Weights of a small multi-label image tagger: activation relu.
Rows from block 3, named by matrix and row number. Rows with one number belong to one channel. Each number is 50 + 15 x the weight over its row's rms, rounded and kept within 0 to 99. All counts start at 0. After the name is the row's rms in percent of the matrix's.
# convs0: first 3x3 conv (model.blocks.3.convs.0.weight, 128x128x3x3), inputs 42-48, a 3x3 kernel for each
# convs1: second 3x3 conv (model.blocks.3.convs.1.weight, 128x128x3x3, transposed), outputs 42-48, a 3x3 kernel for each
convs0.22 092:50 78 50 50 50 56 61 50 72 25 41 55 50 50 50 49 40 50 20 86 05 32 50 44 81 50 48 66 00 70 50 50 50 44 66 57 83 50 50 50 50 74 50 50 50 00 50 07 50 11 15 50 50 50 85 39 46 50 00 74 50 50 50
convs0.23 103:19 89 50 50 50 50 58 50 78 60 00 00 02 38 14 50 36 23 32 45 66 33 50 06 33 50 27 76 70 50 49 50 74 84 50 41 50 49 50 63 00 63 55 50 50 36 50 48 22 54 44 55 50 50 52 67 51 73 54 59 62 50 50
convs0.24 102:45 18 50 50 35 50 50 56 63 48 50 41 50 50 50 50 50 50 46 45 50 65 62 63 58 50 50 50 34 50 62 50 57 62 63 50 60 50 50 50 50 62 63 47 45 50 50 23 50 42 33 20 25 50 50 50 50 50 50 50 64 50 53
convs0.25 124:53 50 28 50 50 50 40 38 42 50 56 25 62 50 45 54 58 50 57 50 50 50 50 50 50 54 47 36 43 50 50 48 44 50 49 56 56 52 50 50 50 50 39 50 35 61 75 67 45 46 58 48 43 46 76 51 50 72 50 61 50 50 75
convs0.26 098:07 15 36 13 47 50 39 50 99 52 50 44 50 50 72 27 68 50 50 50 28 50 50 50 50 74 42 34 48 38 50 32 37 50 15 29 50 50 50 73 32 69 70 88 93 50 58 50 39 53 50 48 50 50 50 50 50 50 19 37 50 50 50
convs0.27 107:32 50 50 50 50 33 50 20 33 50 62 50 50 50 29 50 68 22 50 42 22 50 50 41 57 67 30 49 50 39 63 63 45 35 50 50 46 43 50 59 50 50 50 50 50 56 50 57 42 43 60 33 50 58 67 54 30 50 50 48 67 50 60
convs0.28 099:50 64 40 46 50 50 46 25 25 47 50 50 50 50 80 50 50 50 24 50 50 50 31 50 50 50 52 39 20 27 24 50 50 28 37 50 50 29 50 50 60 55 50 79 81 50 79 67 55 50 50 50 09 17 50 50 50 50 50 50 52 50 31
convs0.29 098:79 50 40 73 50 50 50 50 50 50 95 50 57 50 50 50 26 00 37 50 50 50 47 46 50 17 38 50 57 49 20 39 50 50 58 50 50 50 49 29 49 69 41 59 50 53 58 33 76 50 20 50 50 10 73 29 50 50 60 74 50 50 50
convs0.30 099:85 52 50 56 39 50 41 34 62 50 15 35 49 50 40 68 77 65 46 50 46 73 05 14 59 11 30 25 50 15 50 66 50 28 50 30 30 68 50 36 48 50 32 50 50 60 50 72 50 41 56 50 32 50 55 49 24 50 50 60 50 50 50
convs0.31 104:50 50 26 50 45 30 50 50 50 50 50 78 50 70 50 50 50 50 44 59 48 50 55 50 50 50 65 50 50 50 33 30 50 52 68 59 50 34 29 50 50 30 50 50 24 50 50 50 50 50 50 50 57 50 50 93 50 50 55 39 50 50 44
convs0.32 102:34 55 67 50 73 54 49 50 49 78 50 04 60 76 50 41 44 36 50 56 34 16 68 50 20 50 50 50 50 50 55 18 33 50 50 52 50 50 34 64 78 50 51 47 50 50 68 58 50 49 50 50 50 50 38 50 50 50 50 50 15 50 50
convs0.33 090:57 50 22 47 52 50 33 50 99 50 68 50 66 50 50 50 23 06 84 50 50 50 43 46 50 50 50 08 66 50 50 50 50 50 50 31 60 31 50 50 52 50 53 72 75 71 50 50 60 50 73 50 00 52 50 65 45 50 36 50 35 50 50
convs0.34 102:13 50 50 11 77 67 20 50 50 44 50 46 35 85 51 68 50 50 43 50 50 18 50 66 30 50 67 50 50 50 48 48 46 50 50 50 38 50 33 79 50 14 49 52 19 50 68 50 05 50 77 17 23 64 54 24 50 50 45 50 50 50 00
convs0.35 100:50 50 67 50 43 64 37 26 29 58 69 99 16 35 95 13 06 50 57 50 72 56 56 50 50 39 67 53 64 49 29 66 50 50 61 51 61 63 50 43 61 50 43 50 50 50 61 90 51 37 68 61 23 50 50 54 73 54 50 83 50 50 67
convs0.36 101:50 50 50 52 48 66 32 29 50 50 86 50 99 66 50 50 50 13 42 53 70 50 73 50 50 15 01 50 50 26 36 18 13 50 50 28 50 50 50 58 50 50 50 00 43 50 50 50 50 70 50 50 34 50 50 50 36 50 59 50 50 50 36
convs0.37 091:35 50 52 50 50 50 87 98 74 50 50 50 50 50 50 68 79 72 50 47 50 54 50 50 78 65 61 46 25 46 50 18 38 50 44 50 62 58 50 45 50 50 62 50 50 52 52 45 50 50 50 69 74 64 50 50 50 50 50 50 65 66 85
convs0.38 102:43 19 49 55 50 50 64 50 68 46 50 50 50 64 50 69 87 36 50 50 26 65 50 50 50 50 21 50 50 42 40 50 23 15 31 37 39 57 61 47 50 50 58 55 38 50 44 50 50 50 45 71 58 50 50 60 50 50 50 50 50 49 50
convs0.39 100:50 37 09 48 29 32 44 29 27 71 50 50 44 50 67 50 50 67 50 62 58 60 63 50 50 50 70 66 59 50 50 50 52 55 59 83 50 27 20 32 31 50 40 50 33 56 58 73 50 50 50 50 50 50 50 50 50 52 50 39 50 50 50
convs0.40 107:44 50 50 66 57 50 67 68 50 50 59 50 50 50 37 43 50 51 61 63 50 61 77 52 50 50 57 50 63 50 71 64 82 50 55 50 50 40 50 50 50 50 50 32 50 50 43 50 50 50 50 50 50 50 50 50 68 50 52 44 53 39 43
convs0.41 092:58 41 64 59 50 70 26 67 10 50 50 49 50 28 47 50 50 50 50 50 48 50 50 50 50 50 59 50 59 83 50 50 50 50 50 50 50 55 73 50 83 36 50 50 39 50 50 63 54 50 50 50 50 50 50 50 50 05 50 37 50 04 00
convs0.42 112:40 43 33 50 50 50 50 50 50 50 50 50 50 50 43 58 58 55 46 50 59 50 65 63 54 62 70 50 50 50 50 50 50 62 64 70 50 39 50 50 37 44 57 50 50 50 50 50 50 50 50 50 60 60 45 50 50 50 50 34 50 50 50
convs0.43 105:80 55 09 74 50 30 50 50 52 50 50 39 24 50 50 67 50 50 50 56 40 58 21 32 53 22 40 50 50 50 33 82 17 26 50 50 50 50 50 46 50 50 50 46 50 30 50 49 47 50 50 50 39 50 76 52 50 50 50 50 65 50 66
convs0.44 105:50 50 51 31 32 32 50 50 40 55 51 50 84 63 17 83 50 50 50 36 50 50 50 50 43 50 31 77 72 50 69 50 27 62 69 55 34 50 44 47 34 50 29 40 50 35 52 50 50 69 84 50 69 69 50 50 54 50 28 42 50 50 68
convs0.45 102:41 50 50 50 32 50 50 50 23 50 38 38 50 50 50 50 63 45 28 50 50 50 21 50 50 50 50 58 41 30 41 46 32 50 06 43 74 50 48 50 50 55 50 65 70 14 50 50 50 64 50 39 50 27 50 63 50 50 50 50 53 50 50
convs0.46 085:50 55 52 51 50 50 75 93 71 64 50 50 50 50 41 66 43 60 50 62 50 50 65 72 50 70 50 29 32 24 40 50 50 25 37 50 50 50 50 44 50 50 50 50 50 50 68 70 50 50 50 50 50 50 50 50 58 78 70 50 50 50 81
convs1.22 088:50 00 50 22 55 18 64 12 31 50 50 50 15 10 26 37 46 50 57 45 89 50 50 50 50 50 78 50 50 34 50 57 77 80 66 50 50 50 00 50 40 42 50 50 50 50 51 50 23 09 59 50 25 00 50 50 50 50 50 30 77 50 50
convs1.23 088:50 50 50 62 50 38 50 50 31 54 23 50 41 14 40 50 34 39 64 51 50 58 50 50 54 60 50 70 46 50 64 57 50 44 50 73 50 22 30 50 50 50 32 50 50 41 50 52 56 50 50 50 50 50 50 50 50 50 44 50 57 47 50
convs1.24 104:50 49 50 50 24 50 50 50 49 50 49 50 50 66 50 50 50 50 87 50 50 73 40 33 43 50 50 72 50 66 50 38 50 50 50 97 51 64 50 50 50 69 50 50 50 50 42 38 50 71 80 71 99 86 50 50 50 24 50 50 25 50 50
convs1.25 090:71 58 26 50 50 49 50 50 50 43 37 50 50 33 60 50 59 50 65 78 81 50 50 50 50 50 16 75 65 50 50 22 14 50 28 20 52 38 39 50 50 50 50 43 31 50 50 66 60 50 50 67 54 50 50 25 38 50 25 36 15 06 22
convs1.26 095:83 50 61 64 50 50 50 37 50 50 43 34 50 53 50 50 57 45 62 22 19 61 27 20 79 54 17 96 81 43 99 49 20 25 39 21 50 50 50 48 68 50 91 63 70 41 50 50 50 72 58 58 67 69 61 44 61 50 50 50 50 50 50
convs1.27 089:71 32 51 61 65 40 69 55 50 53 50 50 34 42 50 50 50 50 39 50 50 46 53 50 50 50 50 50 47 50 69 50 24 59 50 08 26 50 71 50 50 50 50 10 50 61 64 50 70 30 27 50 32 08 50 50 80 41 20 50 50 38 87
convs1.28 106:50 33 46 50 50 50 50 50 65 33 78 50 50 64 50 59 66 50 88 74 53 50 50 51 41 33 50 26 50 50 03 06 41 24 50 51 50 50 23 47 50 50 50 50 54 46 58 70 50 62 82 78 81 76 50 60 78 56 76 50 49 43 50
convs1.29 107:50 50 50 50 82 51 23 54 69 75 96 82 99 85 99 83 99 76 51 52 43 40 23 24 54 20 67 50 50 50 50 50 50 50 19 50 50 50 50 71 50 50 50 50 50 50 59 50 50 50 73 50 50 50 78 50 50 81 79 67 50 90 63
convs1.30 080:50 50 50 53 30 50 50 75 50 59 88 92 50 50 98 50 50 50 77 69 78 63 80 50 50 32 50 50 50 50 50 50 36 70 50 27 50 27 44 51 43 50 38 29 18 52 83 50 18 50 45 50 09 35 50 50 50 80 62 71 50 50 75
convs1.31 093:75 50 50 50 47 63 66 50 50 50 65 63 46 50 50 34 51 49 19 50 26 46 50 47 18 45 50 46 41 50 42 36 50 27 50 59 50 50 38 49 50 24 20 31 08 77 50 64 41 51 50 16 33 42 37 49 50 28 52 60 26 38 39
convs1.32 085:50 77 50 50 81 32 50 36 50 74 50 50 50 36 37 79 72 67 29 50 71 10 45 59 55 50 50 50 50 65 71 80 73 63 50 50 46 54 50 50 50 50 50 64 50 58 50 18 50 29 26 50 50 50 50 50 50 52 57 50 50 69 50
convs1.33 091:41 50 45 04 50 50 50 50 50 50 50 58 55 50 50 50 50 50 84 82 50 50 29 50 50 59 50 50 50 50 50 50 39 50 50 50 16 50 50 50 50 70 50 83 50 50 25 31 60 32 10 50 50 50 37 57 50 70 50 60 50 50 47
convs1.34 092:50 39 60 50 50 50 50 50 66 87 50 50 65 50 61 50 60 63 50 50 45 58 36 68 50 50 23 50 63 66 73 50 40 50 42 50 73 50 50 46 50 23 70 50 50 50 50 50 50 30 13 50 50 50 50 78 80 42 54 99 50 34 50
convs1.35 108:68 50 50 73 50 73 50 50 65 50 50 25 60 53 50 72 60 50 57 71 70 36 50 50 50 52 60 50 58 50 34 50 50 51 50 50 50 50 50 33 30 50 50 48 50 50 44 39 50 50 50 50 50 50 50 50 50 08 07 05 31 14 50
convs1.36 166:50 50 33 36 50 39 50 50 50 59 57 50 50 63 50 50 50 50 50 52 50 50 50 52 50 50 50 53 50 50 50 48 45 50 54 50 50 50 50 50 50 32 50 50 50 50 50 48 50 56 50 47 64 55 50 50 51 50 50 50 50 55 50
convs1.37 102:50 43 50 53 50 50 50 40 31 40 53 67 50 37 50 38 39 40 38 41 56 50 57 78 50 67 77 41 29 50 76 68 50 50 50 50 50 50 50 74 52 47 50 50 45 74 70 66 50 50 50 50 50 50 40 37 43 50 24 41 50 27 43
convs1.38 103:50 30 50 98 50 42 31 66 51 68 61 88 50 50 90 61 50 50 25 50 59 08 50 50 50 50 50 39 63 60 50 50 50 50 28 31 64 91 92 50 66 69 45 50 48 66 54 72 73 50 50 78 50 50 50 57 26 47 44 61 50 52 50
convs1.39 087:50 50 55 86 50 53 48 72 66 50 67 53 50 50 50 50 50 50 46 50 50 50 50 30 00 09 50 65 68 48 43 30 70 40 46 60 50 59 79 50 68 50 41 50 48 50 50 50 48 56 50 50 41 58 36 40 71 44 56 50 50 50 27
convs1.40 085:30 31 50 50 27 50 50 44 50 50 50 50 50 50 50 50 50 50 89 50 50 73 78 50 50 68 50 50 50 50 37 28 50 33 14 50 50 65 80 50 72 65 68 50 62 50 50 50 50 50 50 50 60 47 50 50 50 50 50 50 50 50 50
convs1.41 102:27 50 09 50 50 50 50 50 42 50 11 50 14 00 50 28 29 36 51 50 51 50 50 53 50 50 76 65 50 47 95 40 50 67 68 65 50 40 26 22 18 50 67 50 52 58 36 50 51 50 50 50 52 73 89 50 50 50 36 70 68 41 37
convs1.42 067:50 50 50 50 72 50 72 70 67 50 50 50 33 50 50 50 50 50 50 48 50 50 50 50 50 50 50 50 50 69 50 50 50 50 83 50 50 50 53 50 75 87 50 50 50 50 50 50 50 50 50 50 50 50 50 48 43 50 50 50 46 50 50
convs1.43 090:50 49 44 43 50 85 70 60 63 67 50 79 50 50 50 50 50 50 50 50 43 50 57 52 50 59 50 50 50 27 50 50 50 50 32 22 50 46 31 45 52 50 50 58 34 50 50 50 50 50 50 50 44 28 50 47 50 46 81 41 50 48 88
convs1.44 095:50 37 50 50 62 50 55 64 47 50 50 54 50 50 50 50 50 56 50 50 50 50 50 73 30 69 50 30 54 56 50 50 50 50 50 50 43 50 50 33 74 59 50 43 30 50 50 50 54 50 04 50 50 50 50 50 50 61 16 65 50 50 59
convs1.45 098:57 60 50 50 00 50 42 50 14 50 58 43 50 51 50 56 50 56 29 16 49 92 56 50 50 33 50 85 62 35 50 50 50 50 50 29 50 20 36 50 59 50 50 74 50 50 63 69 50 73 82 50 50 72 18 50 50 41 50 28 73 14 50
convs1.46 111:50 44 21 50 42 37 43 07 17 19 34 50 49 50 50 50 50 50 56 50 50 47 50 50 63 50 66 48 50 50 45 50 50 50 45 50 50 50 61 50 50 50 50 50 50 50 50 50 67 50 50 58 74 70 50 50 32 50 50 50 50 54 40